A small sound classifier, trained from scratch: widths [320], adamw at rate 0.0025.
Rows from block 3 of a small sound classifier, named by matrix and row number. Each number is 500 + 25 x the weight over its row's rms, rounded and kept within 0 to 999. All counts start at 0. Numbers have three digits each.
Before each channel's rows are labels from the 100 clips, of 14848, where the channel reaches its highest value: "strongest on" is what is common among them; "loudest band" is the band of the loudest frequency at the time of the peak. Only what is clearly more common there than usual is listed. The data: simulated sounds of rotating machines with and without faults.
# c30: last pointwise conv (model.blocks.3.c3.0.weight, 320x320x1), inputs 107-213

strongest on: state: faulty; rattle
loudest band: 500 to 1000 Hz
c30.262:488493486480499472509470475522522474472481481511457492524486497469508504471498511483487509483486464471475530516518480484489538523511467467480506470524494501518485517505548529485464488515492538509511498490531496487487490508456525485498505480526491515495457486544491461495524505516521455505479493502464516519513488497533494

strongest on: piston engine
loudest band: 500 to 1000 Hz
c30.59:541518499529494481498497500551527533526518523520501531533560477505489503501504494507523504498518483504507537490525523494517526535517518481504473496496492504512473482528498546476518499525493538495496509487488473503488495522481526447509472481520497531507504512539508442504506526494520531515522451514522532476526509505535504

strongest on: pump; turbine
loudest band: 1000 to 2000 Hz
c30.176:482508474519454495526496525506446535500485471509488529474504505531514517480532537554482487493518475508502498522520501513486435470494520523480433474489475499475502466494498451478518470485506446462497521507521523507541484492506484502482510494487484505508504518495512485517468500501498496515532522515512479435488502519493494

strongest on: speed: fast; turbine
loudest band: 4000 to 8000 Hz; 2000 to 4000 Hz
c30.217:519535548533450513503522503510492524524531481509499548504534516513485525542527490509538470493512490499478502457534492508547485478536522445447526496439516541496484494491453496473526501538507509511494563508446513519481502514559503485512502516430466494489487491506504519500495523488485513507490507530513471467527517532478498

strongest on: state: faulty; rattle; piston engine
loudest band: 1000 to 2000 Hz
c30.34:507500490479528497489513491509546506477472502511509493468494488493463467452488523551489489527490454499509454496460508504478459484490516473463480485503475517536462450526435496442499487472473485493516531464496479494535451467500481499523463467506440525524524486500488493496470473478500508484477482507516514483459474492528500

strongest on: turbine; speed: slow
loudest band: 1000 to 2000 Hz
c30.228:512501505482516532530500474502535548499493475549550495473475500506489519490498581585499496476510483503506486529514488479516450491491497479490459521468507507507468512528489480495527481516520464517508486512492526499541485512530521534520490515516511529479515539517483508511482528470505517508500495481519483495514501470498509

strongest on: speed: slow; rattle; compressor
loudest band: 500 to 1000 Hz
c30.250:479529487501524484504545493490517509503507470510559521488493490510498524495522531527494487482521512507517485562531513495482503488507458549538486503521508495504517502477476511510552516478492488497559486511526517527505494497504516524505502511528506525517576486503522511485488481501514589506542507506541521508483517515523527

strongest on: electric motor
loudest band: 4000 to 8000 Hz
c30.87:485487448469453480508499506442447498493508520457506476508498510507466498538494493512486457526525480504502503510488511496475519507437489530524502524525507473479490527526507484547511481517458477504509500533528500555491524489530489536475513534526514472489520514499535510532533507521455514466510528493516481485509538491469483

strongest on: electric motor
loudest band: 2000 to 4000 Hz
c30.161:534502524527470501472566542521484508506505513521526515485538495498535509501519511490499504520533532495479541477506492527511472486516500494515489512486502445493533489490480511516543476511494504547539527519498462516494497496537509524504523515516541490502533479502516500498524510534443535502503528504527495478508523509499509

strongest on: state: faulty; rattle; compressor
loudest band: 1000 to 2000 Hz; 500 to 1000 Hz
c30.10:484512524484478520503520491481498544554545470510479530491519487474507509553510523489498456496474503470490496504514479490506463466508480494490491509489522530480513521506496489522476477533519496536528501497458554443503518527482500481497551502472492481484465523433467516466538530544506519516468462492519503507532460532476487

strongest on: state: faulty; rattle; compressor
loudest band: 500 to 1000 Hz
c30.24:515500474524534501483525500493519502477495452499581504480520493521544510483510526509493517460546494534507482554500515493491509483490478532512462491519515469495518512479483502529534520494507508528507487507535506549498478493518501519511530503554519512504572502519540499464493484517512560493542518525514528525490543532515517

strongest on: conveyor; rattle; text has "clipped"
loudest band: 500 to 1000 Hz
c30.187:468523515463499509459479466495517507524524573513510499533498479439469516530480535463492509449480503447472490491498479455493519504499473481516476506510481503460509481494509517509517460456516511507505479536440477498510511472498490537518482540541509523482518510530500481478488465503501513489508483518527537519471494504530474

strongest on: piston engine
loudest band: 500 to 1000 Hz
c30.267:480518524477488488514503466541512519482499475518477492518501478514488480515469500508521513500480513512506526485536510484534517528573505490527516514515498497500435438525501515480524523500523532470518507524468453528507505506465537512534465521503488554520516491534524506482497496514519505517537460539513518471493532510534530

strongest on: imbalance; pump; machine: fan
loudest band: 250 to 500 Hz
c30.186:497490477485451497516510496498418516494486493503520513488449503530499498495507522512445492477504500504526509541477489486474523513495504515494470532474515448475523526498559503475515489483446487487517443491542519477513505503510510509510494474498492464491520520494481514497494502491514529505504503459514432502498469507457528

strongest on: conveyor; speed: slow
loudest band: 1000 to 2000 Hz
c30.214:513494486514448474524478502511476519487516501511488508514490468491520480497505479479485480500503480464497488467510485505475539537514497481483460511488509504524521495500473523472499488510500496482521496533544502487496462510506525520506494524485497509514496504504493499501535497535511501491505510508516520460505474509529483

strongest on: compressor; piston engine
loudest band: 2000 to 4000 Hz
c30.16:487520507499509514473536522484498533503496490516569526490496496501501518482504540534513531510524520505488513528539474518507505497499489500495496490519497508535522512482506504492562509474503482513519474504534495535509487487526484523516509513566526515502573469508522494494490479498510630488534500501532515506480531522542507

strongest on: muffled (low-pass); gearbox
loudest band: 500 to 1000 Hz
c30.91:510481459527460475512469523516446517471491514476502458479461455502481503505493500471451511507531485511509516506521492520467501478487478514487502510504482475481530480485536490488489524475458523500493496498507475449492513474506500485488446493556497528538505467566465504506502467500499500513496518543497534482468460476571502

strongest on: speed: fast; gearbox
loudest band: 1000 to 2000 Hz; 2000 to 4000 Hz
c30.289:490490564506478529531507493471483515472470451500531546462527507505488513502510528473539463472525506497487521503540502467567486477506447486478476507491537506511522492495467491500509512526523502461513513495491524469490492523537502468476522496433482460467506505493498515478533534518505515524508472502513495486542490511473499

strongest on: gearbox; speed: slow
loudest band: 250 to 500 Hz
c30.201:511521497536505519470454529505545500509513472488506518496561435533492475516507463490531492523474513525525490473510519523513477489509476459484494493504530477528519492505473499470532487496477512483499517498485478458487469524531489523531494506504486458501509500486465545515447503487515535497490502508528503504487482504500482

strongest on: thin (high-pass); compressor
loudest band: 2000 to 4000 Hz
c30.225:482519531489481514511531489498480531537536553535492533525493544474482529526518528494520461475510501469493507493524471491530510528504472510520485511514499513519536465496504521516531470480520486511484467542526509528525501484481519540485501535510528490491525484467535469516499486498511531480529519480520500478489519500505488

strongest on: slowing down; turbine
loudest band: 1000 to 2000 Hz
c30.32:534500486485499495552506500518510490491478437509471506484489507492510495507521536520505497487457442472502510531512504495494507506512508493477506479516478536525522515522475508497486466507507510492522482471528511511506480507482518473522522474502501495460480519511519500483531515533522476540513456507489514504529517508498480

strongest on: thin (high-pass); piston engine
loudest band: 500 to 1000 Hz
c30.119:489530444474563472490461480492516462548563518520478479520488464484499533533479515466500503498475465500484501557474517530454464494488496568537508475577450483493460525512527529520502513480523539530502496531468493480449551475504503535510519532492488449466506493510498542497486478503495480525500519498506496529477473529486422

strongest on: slowing down; gearbox
loudest band: 1000 to 2000 Hz
c30.21:516546513523492518519483511516530490496502508504535496545484496510469531507507539480495502509529476509507487492536513514499549537501497495495511502509552494501512486506472467480495533517516493484477522472474433518477467529505498474492476457454473489498500462487520513499489524475481506485541497490484503479511512474481515

strongest on: turbine; speed: slow
loudest band: 1000 to 2000 Hz
c30.274:496534482496517498567488501522514527503490457535506536485463511465511522505544563544501478487477441459488487520549465490483475492493488472459446456500513515504532465488492504455537476520485498455496465489490509505542493523512501482512474484500470513495514498527505467460481527493503536499501484485516477474509508485503522

strongest on: speed: fast; gearbox
loudest band: 1000 to 2000 Hz
c30.253:534469519488486521507526498470491498509492496519477524503495525470532484507520506502517491476492456481476535476524481488527504516483478459468472471492461524530561498522509479510492504538510517463506482504549501495518483521486523498507497509514522506473485515502515494492547533505521523510508486497490514501550495502494488

strongest on: rattle; compressor; text has "thin"
loudest band: 500 to 1000 Hz
c30.72:525520498513496456469503519448509471559542497498507528545471533476488506508539504470523463491490511452490478510489502520484473513459465515484480470468448529492508498517464517529508479499504499472488468521515484517475497481491477521491468521500553498472526501486533495478507486479486543451532491467519460509504503490472507

strongest on: speed: slow; turbine
loudest band: 1000 to 2000 Hz
c30.220:506500417499492509526496488485505510452453515541513459480430497483498532500501554498471549495490525487526530515527467496460508501434487511505497507494527493528503497459521448505503528508514466485481478518494495521515508486473502508462507504497482490502504507468515463485474505490472464505498520474505492484510516453487511

strongest on: speed: fast; gearbox
loudest band: 1000 to 2000 Hz; 2000 to 4000 Hz
c30.160:542496533512517520499496513505512493506523513527470525493520538451529526537521514485525508505484474462486536476526470493519493506501488446470471472480486514550544489493504527521514500545516521473514471534522528474495529518484531521516533537486494514500482510525499456501545527529537495519490493509518503482548487517517514

strongest on: slowing down; gearbox
loudest band: 1000 to 2000 Hz
c30.139:491506475483510542553503496531511523499475490516445481531497517480527470518512547503494506487454499505497550471524527487481506540499495478513445530513503521561525534520517518485477474536547517485539496493515520541538525512480531473517537490516505506485479542498556500481551516561514478552563477507532527495529546535525464

strongest on: conveyor; speed: slow
loudest band: 1000 to 2000 Hz; 500 to 1000 Hz
c30.198:467518523498471527497505494508504481462481477460528496504508470513475474511495472481467536498496478492506535499534448498502497514522478505485509524474515471477540556507545510486484524481490516474500494491525482496478513462477500498505513494511523519528499445481508519480475462498477498495527492505496494522462484511510526

strongest on: speed: medium; gearbox
loudest band: 500 to 1000 Hz; 250 to 500 Hz
c30.189:499490513465521504489478468492538438515512471536488486481511444492521485495469481467519531512492505498509508489477498485513488458496501528527541480519520517506455519500507530483488518479492548527504508472486524497448507479495498476567521478520471491494484494524491527480484487481516476527467484491482533532494497530531478

strongest on: piston engine
loudest band: 500 to 1000 Hz
c30.120:527497520492544506523484480515532495507501476530516501516527479531509515488468499530508512486514505527529509522498530490514479488533497508523496534537517503475505493516512532485519498508540519453532524504508511515536507526511515502529511503507488541542509513543518510510514526526550518509528485533505528502506512535533533

strongest on: gearbox; speed: medium
loudest band: 500 to 1000 Hz
c30.44:555495524486546494503469506530574489485494509549452519484503457501515505500472492482511526509487481500490568505505496497484505497533503479523487495540510527496461523505479558510528499488501551527486534507469502474480510503491508504572514509490477515514515491523477507497512500492545513527487506547521557529510476564547485

strongest on: gearbox; speed: medium
loudest band: 500 to 1000 Hz
c30.52:551491503525528497498495510560549480472499474521486492511525439463512509488514497501493501510501471461468580473502505490487500537533487466529466491548479497502484509497490560487499503505494531535526495491488495467489511504480510486532512491495492552494502507527470494469523512540533524526494450525497533511504484534543490

strongest on: electric motor
loudest band: 1000 to 2000 Hz
c30.116:459455480489535519504494507481525486466497504512505439520460434539477487485485522535513533542492489543523525537535540546500537533482542539526503499532477483518505523447507511525498464463522505517492496504533513486478479449487486517497502521510537492502510451490498490507496452494507473477475505472484483533462498507503494

strongest on: turbine; speed: medium
loudest band: 2000 to 4000 Hz; 250 to 500 Hz
c30.78:524482507512526488499507507504551497482496511555511533481490518494509512482509523510526535505493538508486544492532474486524495509488494457508478465495527524485480506465543551487524521493489529478472454499482519472514504515511531488525509494506482509494517497521480495464477507456519513510474490502500500522526492514505509

strongest on: imbalance; conveyor
loudest band: 250 to 500 Hz
c30.180:534459501526503525507540510489510496450438454484510485459475506502541478490516500501450539509528511495529532537534468511488496475507495504516500531502520439507522542483522498467480520503492493483489538495533521468494475496510468514525530493515502508520486506481480529523495503517494479518473538498485521532492460503541516

strongest on: gearbox; speed: fast
loudest band: 1000 to 2000 Hz
c30.137:492475522473487463455519457514517496485468467521461523495477528481483469518485470494519447455476497497486478461516488455517506499499503473490451465494469563524502469531464496519501485536539476485504518535502497505504504513507520532515485541466544480477478482480523476544519524493517472473500514501522512491525509507513468

strongest on: state: normal; conveyor
loudest band: 250 to 500 Hz
c30.270:502481545471506516449470475506507519487477526513537506465491472491495496455469504487491538460526504473475496494470504472516490472524477486502483500494507504506501493494487501487525467479488504473526501516526510507476476490494506500505486495502498525529524488531504488516495475485506529505513509509516535514471496478533482

strongest on: pump; thin (high-pass)
loudest band: 500 to 1000 Hz
c30.213:487493511502475471500509506474457482479463508447507481472490528479511480511510472501444470500494479463465502517507457506484457482485502506495463496488482477485494489505520454465463439468504475483496479456516455524495480465495477464458488454525475511489465494521522509498484480499484453468505475472448487485478508466525471

strongest on: slowing down; gearbox
loudest band: 500 to 1000 Hz
c30.117:524495499505549512511512514539532508469472477583525501479507515489529519460505575534511525530480482504499514515515499508499470506516525461446478471513507503532490555475511551487509501494480540450489516500499544523520505501493515522555516510515480526503496566531484491498502496478526496533492512518470528548511511513524500

strongest on: gearbox; state: normal
loudest band: 500 to 1000 Hz; 250 to 500 Hz
c30.130:483581493444501448507532456511518503537555494522498536599491489459495516503496501501481480476493471464525494493556500467477523548516491504492516480522518528493495497519516535504513508484472502445538476507488488507512496481485517492486473510479491509497511495499507517449480471474524509501496481505508474502470504498477490

strongest on: state: normal; text has "fault"; machine: gearbox
loudest band: 500 to 1000 Hz
c30.41:489539457515486460515485515510496508507487471510513506524488501522496509501529526541479510506500442507488493514525517509479471516485498506461504456505467503475511516523519522456525481484495496425478510484491482511535513498517497477520479469530483535498504514539501524470457496468499511501501462513499506502488510515519514

strongest on: compressor; thin (high-pass)
loudest band: 2000 to 4000 Hz
c30.296:501551560506488494501548501516454544554543513528500569561506529503489554519525503485511491462534501489458485467579507482533512548538476486489502503510489531495527463545506522491503463533493499498495538519501510503521526512512526515461473541479531503509470520497502512538488530515525504505502511501529492450507497529487503

strongest on: speed: medium; compressor
loudest band: 500 to 1000 Hz
c30.124:475482497457522509513513457490536463493496460511529466543467451531452450472468466482490523495487516543555519531527533498490554542495484523538542508539514500505526431501489511503492551475485497507501466499496499498510441470511516500497498486462496509509506465473514501464516440506522506497521474528503512495448495485474529

strongest on: piston engine
loudest band: 500 to 1000 Hz
c30.268:502491529506482525548488502548501534480475470516497505487534485533507508478479533509516494500494542505509532510504506488536480495546493489534467540486528482487457481491512527477489491510510512534503519486481501492534485511521506474529494487493451529540492525518486520507477512482532487528498516542490515464504502519513524

strongest on: rattle; state: faulty; conveyor
loudest band: 500 to 1000 Hz
c30.163:494481492485479501475498470475500483467450485527549504460489510523513497466479514490508506501516501516500436520511481492512471457479490471452487458438528498473470512472511480482502501492513514490461489491505505457454460502533441503499492486504495487473487483511474516523470521467470473457460505495454511515517491462512450

strongest on: thin (high-pass); pump
loudest band: 500 to 1000 Hz; 1000 to 2000 Hz
c30.46:483530506471476495504499481509466502528517497486480497539495549442471500527495493516466447458455459435482472465497468465486521523528494447443447504483459533491459464505492495487475476469509455487489489481469484479527480457462489432467491481497464505486484507518492449444504475498517496504503423517487476435488488473480486

strongest on: thin (high-pass); compressor
loudest band: 500 to 1000 Hz
c30.244:483529484506525496498547510490502533494500473510585506497507468507514520502508554524497500486543490522511508572542497497504511504501472545515471505511500490498520526493492512529559498479490506498522501510531501528502504493521503533502517514561534525509602495514525515485496481500509596508529516494539516511487530546537509

strongest on: thin (high-pass); piston engine
loudest band: 500 to 1000 Hz
c30.221:466525500505513507489539526502508557509509489512569518494505482527516509513498558524511515514538504529525510562541504506489500501514481527505489496510516487522506513484483514520562500475509501524525505519530496510504494480530497531491497526538521521504591467513497525500488475497512595500517518497529517513470516513520521

strongest on: gearbox; thin (high-pass)
loudest band: 500 to 1000 Hz
c30.85:474531484513489510509530515516511537519515486525547534493518495513493530499510538535521494510525511491530507527537501505498483485523478504511509501505504510516492495489508538501573504480493500511515490518533546517495503485511520525514515514522525514494576475496510520484477479492522590521525508506536520507468509500526506

strongest on: compressor; thin (high-pass)
loudest band: 2000 to 4000 Hz
c30.98:508502517489550501470466482503524461516518497490513480492518531531502491508462484490550473488486551526545416545445548510501466476475515554542498517523477511572467525490476501558507527478501489494500456517497518500500545480497521524508481529487507474473510500489510532491465471455496512500505494498515507523473514474467463

strongest on: piston engine
loudest band: 250 to 500 Hz
c30.283:520451468525493496496512514516483490458444452526490494474500498524505494430496512538485522531529461506510496525497500518486452483505508514478520470503508472471503530513515514490484494482500531463502541465513530490514472487502507467535506451510486544541477527540479527515477494477535472508499516525472521506494490537535535

strongest on: thin (high-pass); compressor
loudest band: 2000 to 4000 Hz
c30.110:477537496503509480498553503498512528499502466497577530485508482519500526499511533521495508481533515518508493567532503484492496490505471538526490507506514485516523504491486521525560510489481493487518495515523510532506501502527498536499492519551528527515591488513521534482476488483510620497531521505541518520484531514528499

strongest on: compressor; gearbox
loudest band: 500 to 1000 Hz
c30.194:513504522497509507518476477513526500503512507540486515504521466512487521501494520533535527509510520533518516502526503489539502516536520509534519508521507501504453500513522549516512513517524558501510505513476510546507525506479537493534471510506500552531504501556524492499497513506529496530532480539494538511506551544543522